config.yaml
input: "waveform_16khz"
encoder_mlp_ratio: 2.67
encoder_subsampling: 2
loss: "mse"
decoder_blocks_per_level: 1
decoder_upsampling: "nearest_conv"
codebook_size: 512
residual_init: "scaled_by_depth"
beta2: 0.95
batch_size: 192
Rows from block 3 of the encoder of a small waveform VQ-VAE, named by matrix and row number. Rows with one number belong to one neuron. Each number is 500 + 40 x the weight over its row's rms, rounded and kept within 0 to 999. All counts start at 0. Numbers have three digits each.
After each neuron's rows are labels from the 100 clips, of 14976, where the neuron reaches its largest size: "top examples" is what is common among them. Only what is clearly more common there than usual is listed. The data: two synthetic voices taking turns or overlapping, over music, noise or silence. In brackets: how many of the 100, against the usual share in percent.
# u: gMLP up (value half) (encoder.blocks.3.mixer.u.weight, 336x256), inputs 172-255
# v: gMLP up (gate half) (encoder.blocks.3.mixer.v.weight, 336x256), inputs 172-255
# out: gMLP down (encoder.blocks.3.mixer.out.weight, 256x336, transposed), outputs 172-255

u.111:523534507552525440393499480462518485506543432495463581539476461511463502523511427454534420471477500477408562489481492520465500455503495546404490529586464493540486490477472545505463479437467554500510508487567559493535464575532548444469555488482548530467
v.111:427576569434471517525482500485556485506567542456532501561522449483563476469522474469480514460517547423533454417525501564528539550508484444533482528518433524475468496470458438501458537521533495488532555587475511423474553479481589526484477482543474471525
out.111:505482459511466506511476452471602506547619536471458521497478495501491528456506415476480412459498590475553488429498530519444512513497486492554500420514483496443416571442427507488477476501418475511570547527519542449471538562514539529516516532594409484499
top examples: crickets (46 vs 2.4)

u.16:555539480483577510452551435548506443430485500534532592507461511536505588493505497503482560567449462549507549490476507455470449487506462521484614526529496468490540519459550497466572438454509523529479496495557479540531510497472503490537531532533569446467
v.16:516491531471469515457410468506460455510478455488568528551468444533488519509537481476462459448491462453512601545453573469479445512468550535501577431453504505500502513505485522512567388493464425483482432472515494538557496515455518476481475439509544519435
out.16:540505466533452462549518515504526528512515519495479535461500515485473481467459441480535465506536554483475540485530523492477566487496504456484517512555474509550426526492572499453471540478475534506442583593513563490458558472525531523463541551589511534529
top examples: clipping (69 vs 8.2)

u.108:544495424446527491445541396560462448403460500562483530483499558575455459513480482511464480544429504503446490466534459488544560535525467494460576444551489524491454568528536487514526491423511466530484556483523534502571530456480494525514533543456524460454
v.108:519552504554492491475485417540452427491482494516439531513462392522439565480504474430491488520469492455486567510446617459493463507522492587498502477543456443471517539458466493454458485470479473547490498494549494476529485549521523451472466491500595565458
out.108:532550524553475468498518493500446444525504451468478497424447520511443484470405522516524566520567473510460531515462515462469538537378452526453487521450512502584496443445486471421500512471502445501390521488518506550527504514468492520557473481557501471482
top examples: clipping (51 vs 8.2)

u.289:487575482479533589463516464580483512550423493448533544496459541518515510500556502458438522524491475468485521547487619504483507502504471518456532454510504460516545514448433482466507457490499418445510437505496443533480451555501467539478545455473530509519
v.289:469417508436520504446495529524480547433543482439566466482502507459527538557539502467481473445459476479482562485455497544515444437486550482488527540453518523435402508531443522537515435540459534487524462419484472474516482500556496450443483485414507498458
out.289:455501456556511434537494421530622556535546485572436517436539488528507479483510392452526506530534553549483519455511474492431539518499478446462541542551470598495578505499530519479406551422494472520479592547500532446467532482532544500455536489486534462543
top examples: clipping (76 vs 8.2)

u.53:476503544549468444485559459499465423459496466532468562570443510546459561448431512512519488570503482491445557462495524501490458568486456537469519452527487427499493574478452476436485465459462556553479461492583535509596462523465504485557523464487560508444
v.53:529481447468542538450515540554452486474463477549543504476480502532518500548523529492499529482492442443495545491496549458527495512506523543471590459394525448427567498501513484479482457460517423402513472487538466492505477514508504440514547544466603513425
out.53:548486472513584532589502533550511544532463553558522457425522534479560506503495500457484497520499584518537508508550517523554584512553528486504506552467551489466567491528553516508501503539547481435547533494497504561515523456464506524543502587593537513493
top examples: background: none (60 vs 33); clipping (25 vs 8.2)

u.37:435474468516536480487473484566514497520558480499440554522495427498456519462478378482457422525452488472474556478516538533426475465504595492470509527548402521450569558452485481547488437477485550525489468468481528467518477547544519465463520448498528546525
v.37:516510541513595492438515477474578426500521507470468502552461462490448498470517399560425440557443500536463519439572450510442533500522540530465505514542480504533501538554494504566533443547446465500523530547552502546502453548541450496452559443531487544470
out.37:475505510515486516542506507521472479534474490463462444541474542552494460461473519531502504496522520542497489556463441422493488572423469454483473509490516513602512481529485497493555511531514468477445561529545462564565539477464509504519462503551444483528
top examples: crickets (31 vs 2.4); clipping (30 vs 8.2)

u.105:455455558490505496480560512504475558563540484530470565533545443486499496448505406482448424524493521530457506484554496550462509445518585547484469469503441535423533498458480488511461476522505543489499532505479530431511482519544497479440534451538511539550
v.105:505536537480617423446539414512529484473518492486438545544467480510471519476488421532457478533476464491425559443524504512430488493574531515439528509551469571530520550548570499576541500485464558552520530543556537526493477533553456473447579456494485513535
out.105:512497524487490513519489532518417421508429490468493469489440517528471469444496542517462524518491468547502525570455430462521520576421495487500487520495558488604487473550495467497519463545541449484477514478544474594588515473458494554544436505515490503538
top examples: background: everyday noise (74 vs 33.8); rain (31 vs 2.6); thin (high-pass) (30 vs 12.1)

u.74:440466502485570443502548447515525502487480534520434483461471478553507547480502437513437433521449486556472526416544495535518477473545544536446569465518498520537542492517551524592610464528475480537505555467560491516552503546546442484485597482520538533479
v.74:459461459475569523458470540470483527486504495456518461498445510487517606559537495528469494436445470511409539484491477494521479421526550519483483514482511488498483485573508521579497406513464524490552461459577473504476484489587493466444466505459496563393
out.74:501436418493485505502489518495556569518534503569538528424489543466537485526527480440466455498505573520497518472532505557511540489519511529501527457482513485438505509471567503485445508475444499487542494500468492464468538479528493488475509560566483469514
top examples: clipping (54 vs 8.2); electric buzz (28 vs 2.5)

u.17:445497430477555522531480465540491537473485483593483482431561450551510443424477452438492450530521475474499498474500523507522481483574531458466523514558502516488477546499515459502471530522535427528512621507453507490562544541521509455511541521433457519522
v.17:518516517517501507463523481479493483445433521504518483506490415461510562479499520531486489501481479456450555475479596473511489521479492569506512450435446448492517503480460480447444458463481455442508446464564484509509455536492505487511505440567537562447
out.17:557543456548487507488457463465550518510551470497531538460547505467445530561487452531574528480554559478516515487451564442483500485460443479522509512487525536507549478450497526434457504416510468503495566545465520494402507519517549483553480481503540527523
top examples: quiet level (67 vs 28.7)

u.171:529476485479518461435529434541487516464479475547543565510467453474493490537523462530480470455566481438437528536459527548486502480501433520467528456544563449454478499485552515446472495448450492563451484459448523493480494533506495480441583557479548502437
v.171:422539551457499543459475457457557478488596484481538507563504441488516551461522490526435488467510503479544486422506468544503518535527504464507451556495455571491461530484434476589485503502476532528549479532503570405491518514503561505439496466505473463479
out.171:495463434519518491525485548489528503548553524489431501536481525436538586417552469504480407471460574492506497440504536557503497504546523468522515476505454507482434520473469468494470471480427484443611509507511543462487538575549519484510518556587435488511
top examples: muffled (low-pass) (28 vs 11.4)

u.201:478459510540527429495498477511493533595536493518459558552507426474494550467503417485427431529463501524482530474515537518457476456542601531452495503525449491444521531476513511557470446486451516486472485477501529504500466540542566412437465455510509518502
v.201:471569531494618439459545493459542481489546500489446526518481477484453506447534448500442433519453490525473512442544464519458486477495527529430498557548480556541501522555461481619563461500449542560514492539555524502511488541562485501462539438536497546458
out.201:504489518506448510521483500535441430497452480449472463486463542552467449454454533524506515488519495538518514546452455453481504580423457473504498481495520488587476497527478495481539503539516464510462534494540482577578575488451509534545447516514450465529
top examples: background: everyday noise (88 vs 33.8); crickets (44 vs 2.4); second voice: none (44 vs 20.5); rain (30 vs 2.6)

u.307:542454399421502526466501454524490412447448497523518482463481542557522440462470466457471426518427491524471485467536424518487491544525456503439587471597509507522455541524568525495517529453535503505507549446517482492558537453481465518484512567406501476471
v.307:511492515478582486472526466519582469532504527488433513544498457514504547423510452464454389572412499526459522456544496529456490455561529492466500524556460521517478529509473513596570472493477523516517530511567512547528493492515511485479556456525555574463
out.307:582505518569490470502517451485506418517517460472456525451451508508458514497436478498494536517567521465487523485440576442447549514418450517461501499467496489531475471444468474435524492464494419495390548532543534528502509519468500535555487523597477495497
top examples: clipping (33 vs 8.2)

u.80:491545488466576384452535466512562453468550521610433512517467521517531535453548458482502512525412528528524534465557541512504520468596525539507513513543487518469478553534516503590561463434482502524523483538545584523520532474563463457447525469510534568512
v.80:563509563538513526452525475435508505538421565408481543499451516481491580467533457490415492518412577496429503436506503445523545408547593578447449546497487518501465531489518499497531469497542533469542511565491518485467504477489477473547558498511503509516
out.80:485458469449532509527546507567399521485462496540497442462492575529477439501468539438480528533501453561476545510495488579486513513471535504484597453509541472506522441548533528547519475529467495474495465409490493542525483527483468491480480458465530520555
top examples: background: none (73 vs 33); muffled (low-pass) (40 vs 11.4)

u.287:544492423442516457471483476469421491440465445532532549460460530531518532570486497433517451457483469498453490522471519495508454487491410495438520478495555517534454514492564498488563473479516441503474485501536464492494515496481446496510528540444513462437
v.287:483484533551499448494544491516483530492531431495432567480464474528445550499501477461454456519499446491446617526469555463426472515456480567471508462455478513470583543449467509504469431478463509529449457445516498498543446563472527496517478446531556481478
out.287:479572525539462460504544448517468472440508430541470512492480511569452496443400479525534511509602466515483519496497485442454475554373395524480497469531491494516526506460523487476538556449472521558389490525500502485501471526482497489476487482449537481490
top examples: clipping (34 vs 8.2)

u.268:453527543515465528535504469523510520498513469491489524514526420532563526572474470490472439437466540441494515484539549478483526463524511431538491511496473526443471475496465426499536494468500533467487563509491566459470499530475554538511499452543504599521
v.268:540550524523501483516405485560500494493471491464468506493495397501524577531528484476474480477456517474523462483476534469529515531540517503479470491524474494497462485499512476512525486540521460467543493551521538448465448495478533497531486457521471518509
out.268:506491514498536551528549508524476487496437484471475495467491551473526563504467500469483512487499527503472492588490549415526606548433474488498457543479585498470493429520570491469462456560531467400468493463517506536509506540498400541572428472508463497528
top examples: second voice: none (90 vs 20.5); quiet level (63 vs 28.7)

u.39:523434420437489480467546464510491475421524481535492520561461510480454483431459436462523494563488438484436587446509523535433525473535487529471580508538501447530440555513563501477553523421502522563453486409534496490555517551534430460490491536483551465400
v.39:447475539532496458468500426490483464496461455494481550481443511464447585481463481492474485512504468418450580496452538507464454469518546547437524495504509417534510517514496423473430522431435555510486497494544524502489403570551478487462542466528566494490
out.39:482489516605486487605489449566455523585458506546503501416507560521493494519472494460517538521609507529512533492460516536499530533498484460490489481487530512494524447478550481467478531469496456476483563500464528501462481465486508523482486523507493457554
top examples: clipping (41 vs 8.2)

u.310:511445401496488496455513427584471569501416477553531476393525548531526493513501438475551451521471519565440496555477500458472499471523497505485570426595586516434564467513568567495466473513507507500500523477476511497506454502526473448486530519417518479525
v.310:443554524505442492561474460479508450523534512429472504503489492463501495491472541549525555505530496461564497493497517526522490545452448487486466501488453508515486513483376421440452562473526528515449550525490483438453509502483538515487470496484470458531
out.310:467487465538533507480534527560449481497419493489485515507405524514460484492468536564521551486510424577453529557440440488545443540487540533509530492544549449551507444522518556512545450474471429559482455511584461593546492467473433474543471495407470533495
top examples: background: none (81 vs 33); clipping (42 vs 8.2)

u.166:529481466434512507522462465571449425453512501531524482440482512598507431470464448433499474522471457497496477479547482534542557539532478491429524443570535482541444496526568443488487530508504455514497557433468480553557564493510430515453537507413498433507
v.166:525547558522594404447496474494554474544519523439448505510484496527495570507533426485454442513423542552516505462503487500466493445563560505458522500511473553499493529499480524596537425506510496497519505568551506493492483536541462530448587457523506558501
out.166:564500486583504492485503455496545463528500444484455520456464472514481529502446444486495506471517523447503510470455602449442537508431439541473486497485509492527467505437477507429524498455498422502377538519524539521520478519487487535545523518581492493494
top examples: quiet level (71 vs 28.7); background: none (70 vs 33)

u.126:538497483463470568448471468478493437596600502472511490567495412461514453503529461490474463433455572556482464471561495499492520514495550449523472467516451588503402520474483527558552456569492458505485498555538490463486534445480520475518429475494435525487
v.126:561553558514513489492513461520541470495503500458482574540481431524497516510499462511446482510491498472503496446517548515509559496540476450517480440495448470559444498494441393532566497493528470463531558542535583455480514531485519564561520468555529551503
out.126:454529517486523462509581505513450431484462439549464536489451538497436505378415497534477467541500445496479546501495506491484473507445474535452521562523455485487481544509498427474485485472497558554428505487550554533553520526487493461454516493501557541518
top examples: second voice: none (96 vs 20.5); background: none (78 vs 33)

u.65:504514554486531427483524482451479482505566476520501509552488481438455507466546498588429452511471496505471523398547479568496490476495536510495463516524497450551417552521504515544502512480447514582499465485560575457521538522575464502429547522510467498412
v.65:500550553515582439420463480444479480493516472456464536494465533490456579516536473495445475439520466426462552420470535466412441482509497523467445533460535519516440526531455464533543477446470532531463442464513487555442484586572443525445549451472520532491
out.65:454508516496530501519567494580417483483448462539463479447465557540508438476453535441468557541569451579530522497465509516504495593469435511462514422512531457529573448504505515469458491528465429472452515440520478531551472514478499493511460508444487465547
top examples: muffled (low-pass) (43 vs 11.4); clipping (37 vs 8.2)

u.152:574495478485476550486461513484540494514524441504531599478517489501512472536544500465524467469474546504520508514532561431475570487496482482522550477505519553458481531411557500510562482525571441445484543555505512517504542506480546552515519572517525481475
v.152:450536549554488450441565463505417488509526446489490623543461479516440524446482539541496510500554455497506577482505514532449408472494485525446482431477462494503573564497519538490486432471456519561434448488492499488495475574505522447496503465469509473453
out.152:470627575538510478442569471487460432454524462470476545559423452528457564463499523511493488495484463477467545525454528496471485485450500547499520531532466510487469485459511496503488416476460554558460428490526494473420478540497499483437498463493559530427
top examples: background: none (98 vs 33); muffled (low-pass) (33 vs 11.4)